A small image VAE, trained from scratch: 15600 steps.
Rows from block 4 of the encoder of a small image VAE, named by matrix and row number. Rows with one number belong to one channel. Each number is 500 + 50 x the weight over its row's rms, rounded and kept within 0 to 999. All counts start at 0. Numbers have three digits each. After the name is the row's rms in percent of the matrix's.
After each channel's rows are labels from the 100 images, of 14976, where the channel reaches its highest value: "responds to" is what is common among them. Only what is clearly more common there than usual is listed. The data: rosettes with rotational symmetry.
# convs0: expand pointwise conv (encoder.blocks.4.convs.0.weight, 192x32x1x1), inputs 0-31
# convs1: depthwise 5x5 conv, stride 2 (encoder.blocks.4.convs.1.weight, 192x1x5x5, trained with AdamW), a 5x5 kernel
# convs2: project pointwise conv (encoder.blocks.4.convs.2.weight, 64x192x1x1, transposed), outputs 0-63

convs0.152 102:399558518511529435579545614559495562467558464455427503563433515513512478565524540518511525542478
convs1.152 076:495501490491511498481520474493483533633604495494532630602513482468520517481
convs2.152 096:569571466437465483441487517557525512501585482497411487536524482541583575467434579493477530474519498489450425504578487489517505535389487425502457446404455516524518430501456406507515399546429430
responds to: pastel; grey

convs0.189 063:614515468443433483533499545623453524432481522501462513536460533518434527559512467462464447596525
convs1.189 117:549475488476517519465449400451477462374391434541515488438502526480477507516
convs2.189 114:535600494560561559418495435529453492489456555459503461535484429500504500506436729450550447511493500535529529499494581410476508475460461492511474491445509513455502532492438454505502414458504495
responds to: pastel

convs0.71 081:561507553480523506569523539536514529332606489495487486425528551433492521460476542532457518456518
convs1.71 111:528483549501532476547655578468456556586590499497484539503496501479486515473
convs2.71 104:590435512499523490550509556451582529479528435468522450415461495449472512570509510448586431600571591445451498443482549457474536517447548415492488520388438465453419532481574493499537496527546501
responds to: dark

convs0.51 123:525517512471511539518528516572519515456552675502568521503488456494532422497553486563521564574447
convs1.51 122:495520508506492479483482499510472483523578534518530638667549493505539498499
convs2.51 108:468522439516504502506518545488490525530490511536440480484500475502568391589414475486503504390557514490566484499640560510502512484429522604558543526486550449511466452458470486510652554554565511
responds to: warm; vivid

convs0.49 088:605538503453452480513541398485417516429526535429527512548519454554497423500482540485550539442584
convs1.49 100:469520500468500479460407521480446445364401480535459530481469567493490523561
convs2.49 093:481433430428511448496477583535412388491507504512526608556495468485515547487491508462384499518500497514560459516529502564489544501573480405463477454557507466473435544332472492477546456482462496
responds to: pastel

convs0.100 159:488513501509512536495555483488550474467547555515393534505487491295500520449535541529497470449498
convs1.100 112:472467502504518528518501517467496552623584481499537646580499506520540529478
convs2.100 139:510479605452485509552535543509504555499474426507492478496562537508534520439501539503518442495498471445622638547515470518519495510510498520527440347501529440505479422516485464551602528412504599
responds to: cool; vivid

convs0.37 078:649493516512520495508508464492332560411559460510448492527470480525517460502494505518472515533470
convs1.37 104:476541485519472506456427495511499412377510540445413414452549489539482513545
convs2.37 112:533488505504535447491514447656497430439520497462525484535448437464539445541503666423571546500502437519546528509513460419428506496515518508585501513518459490540536545524467450568520455424496582
responds to: pastel

convs0.87 086:443501557514457418534499484488552551539519592593502485533466520572573504599528487554576537536557
convs1.87 099:492479480503469484555605600527541541563601538522449417446478469508452501506
convs2.87 111:487551422567538516462423475532522521517430446620501533500430535496564556475473538463506488452533482506458526446617455526521452354593524450503429598492512522486450463454464459525474569514461518
responds to: warm; vivid

convs0.130 095:530471510450485474503517409508426532515540438552546469511484490679532500537489457508570557546471
convs1.130 103:461449513476535506520508504521502552605547460509586642548482513491562466452
convs2.130 094:536564391462504423429517422454497502500499533511555539462479494483402485565481493455488490458514533501483407443452500490522487497473476480465550663495496568499559585458610508484479508488535376
responds to: dark

convs0.180 091:502505616494384464489599494399517525543469476402504526464533469546469490540553491536484434520504
convs1.180 096:493492530462484484539692567507514475552601529498480494467494502482501491510
convs2.180 134:542557543525481531393426501485463496483598426627450510485403390486479494378419511459496469527494529481553475520453521525584468565455501534522485590570533482516490541499474527519492550461546455
responds to: grey

convs0.190 093:467494526567505505479441435568417590585486557460599551517468567486496527431439498504554524502451
convs1.190 107:516491514467454497513480450502496511533539555505495551663594463520570571513
convs2.190 100:458378525498497482376533519508494517414513522501575508415486510522574480546547506459495562619453541564523575465520522431446510468518551599465582536487513514485469482470393474508535537498455416
responds to: vivid

convs0.141 078:413464508461522477465430481450480445484597502528506482507334479439495492460500496513514554572443
convs1.141 116:515499500517500525480495486506489526455393458525490411349401513503455471483
convs2.141 097:516476516488496518575405405591491499517372446516467436473489437499397454557550540526581508534548511507571474472445470466560427505503480498603454491585476557543509442501586447559509512521512532
responds to: pastel

convs0.4 110:451444494478524449500451555456498429504586649514483481506387504416514501522537491512558533487468
convs1.4 099:496474464458468461514507528481502480535567546480565605609526508552597578480
convs2.4 103:527503544513525456505529543448435526539624571515492547471513456573552530455510531431546453554527361496547477434624517441495635502508488539464483488432492425557487519451547495507530517473529441
responds to: pastel

convs0.173 087:443496501642538519556544454490588532582503489534432494462518492413475563497410482527532524481470
convs1.173 104:510453456504481460552492539527520500488573489514492588638590491521524593519
convs2.173 116:604502482500534436377534489533603499452453509545575499460544480474446508504601535495527445501529445525495465505520464508529473452503575510373522472483487549344539493456572478438460486481449528
responds to: pastel

convs0.7 089:601564420510570550430396471467533399528581521459486474503533518527507448491548532530447494513490
convs1.7 078:506486486501486496482499557476504480584715502498483513539465497489480485486
convs2.7 096:471459498480569565559549436497520460521423510448562410500459492478523436577477511475543431542541507478513515478542470473503566438641482477402522500593566500541514642480495550538524530548441510
responds to: vivid

convs0.55 120:471492506481447491475510514477519476512475696499504499554353488448513493465523530517519500556491
convs1.55 119:522503494495510482448504556475468516613653525532539587554477471514468468507
convs2.55 117:472525514502522562509544555504496560498562550554545639540419481454551502545452474558497488519455404468475462544411545454476616548571469528483511533511498540435503514405515483465474499400391507
responds to: vivid

convs0.42 135:473503552567534460500516448455571529502508429487475495522651513409501560434524504525530478402520
convs1.42 140:520506489484497477496498498489483474559511486516533692613527492492547539475
convs2.42 146:615523514511463442525519428536488480437497482497526499491456505548475465504615494503494476567568493514521534569504499461601392554569417405513441481462470561425459513489549534532467459471424616
responds to: cool; vivid

convs0.113 056:469501548596491497439410518525522565629501470493492407496437532520494549437501424500505489532430
convs1.113 102:463551496472480550509496390448503450447370426542465462504496564486541499544
convs2.113 072:501506559512548599490533460510492542462501551597488435463394467447441422503483482504603464521563572562451636501510478447506506522446482531472578527373460447508482441536512439500460524488490464
responds to: pastel

convs0.160 127:491540495554534494468525509531428539504500571494572545509448459654443442492484521481620493548499
convs1.160 116:477486537534495439509579511476522532682555524497534587499519487476499489476
convs2.160 092:514538488506480491514488434497518503499490618499506493569551493641493472541396475532510517506508458438488379550534500501439442493440439612602536589501478557546490517496566548540468553482447562
responds to: warm; vivid

convs0.124 110:458601440477410524524548481494481447555525555481428553518481468409458453496484537393444503507440
convs1.124 089:507541574541500556631553497465576587445442479560519458468523535485508502490
convs2.124 125:491459585510526469461421553579533440511499455543489520603495486530417545509515472524431457429537414501486535463445517516520416632533587570553573460515488504532532546462600477465421475490538511
responds to: vivid

convs0.76 106:504537644501423484492511495488509552664443508412468502469517540534455479495518541517477491490504
convs1.76 108:454488504506473506556528478502525658660497483490514538509489484514480523491
convs2.76 107:522527574506537590367466475532478574552522485505493464523565442547508456510487503492417533489380501590510502429509420550403512559514492450485540438579537511531430515491561524466563475446524577
responds to: grey; vivid

convs0.163 107:527455474367475518456492557541641542466509508445515550514565493568498520509592547513486515490465
convs1.163 089:490518486500476515497517530506487485467651569492491477654574500494479518508
convs2.163 113:492490492476430459554501554446476515581411561499492574473486478510435524508472468645535399512503544502465545403519571456414483468461454448513594490510430426506538533596487542495572527481462520
responds to: pastel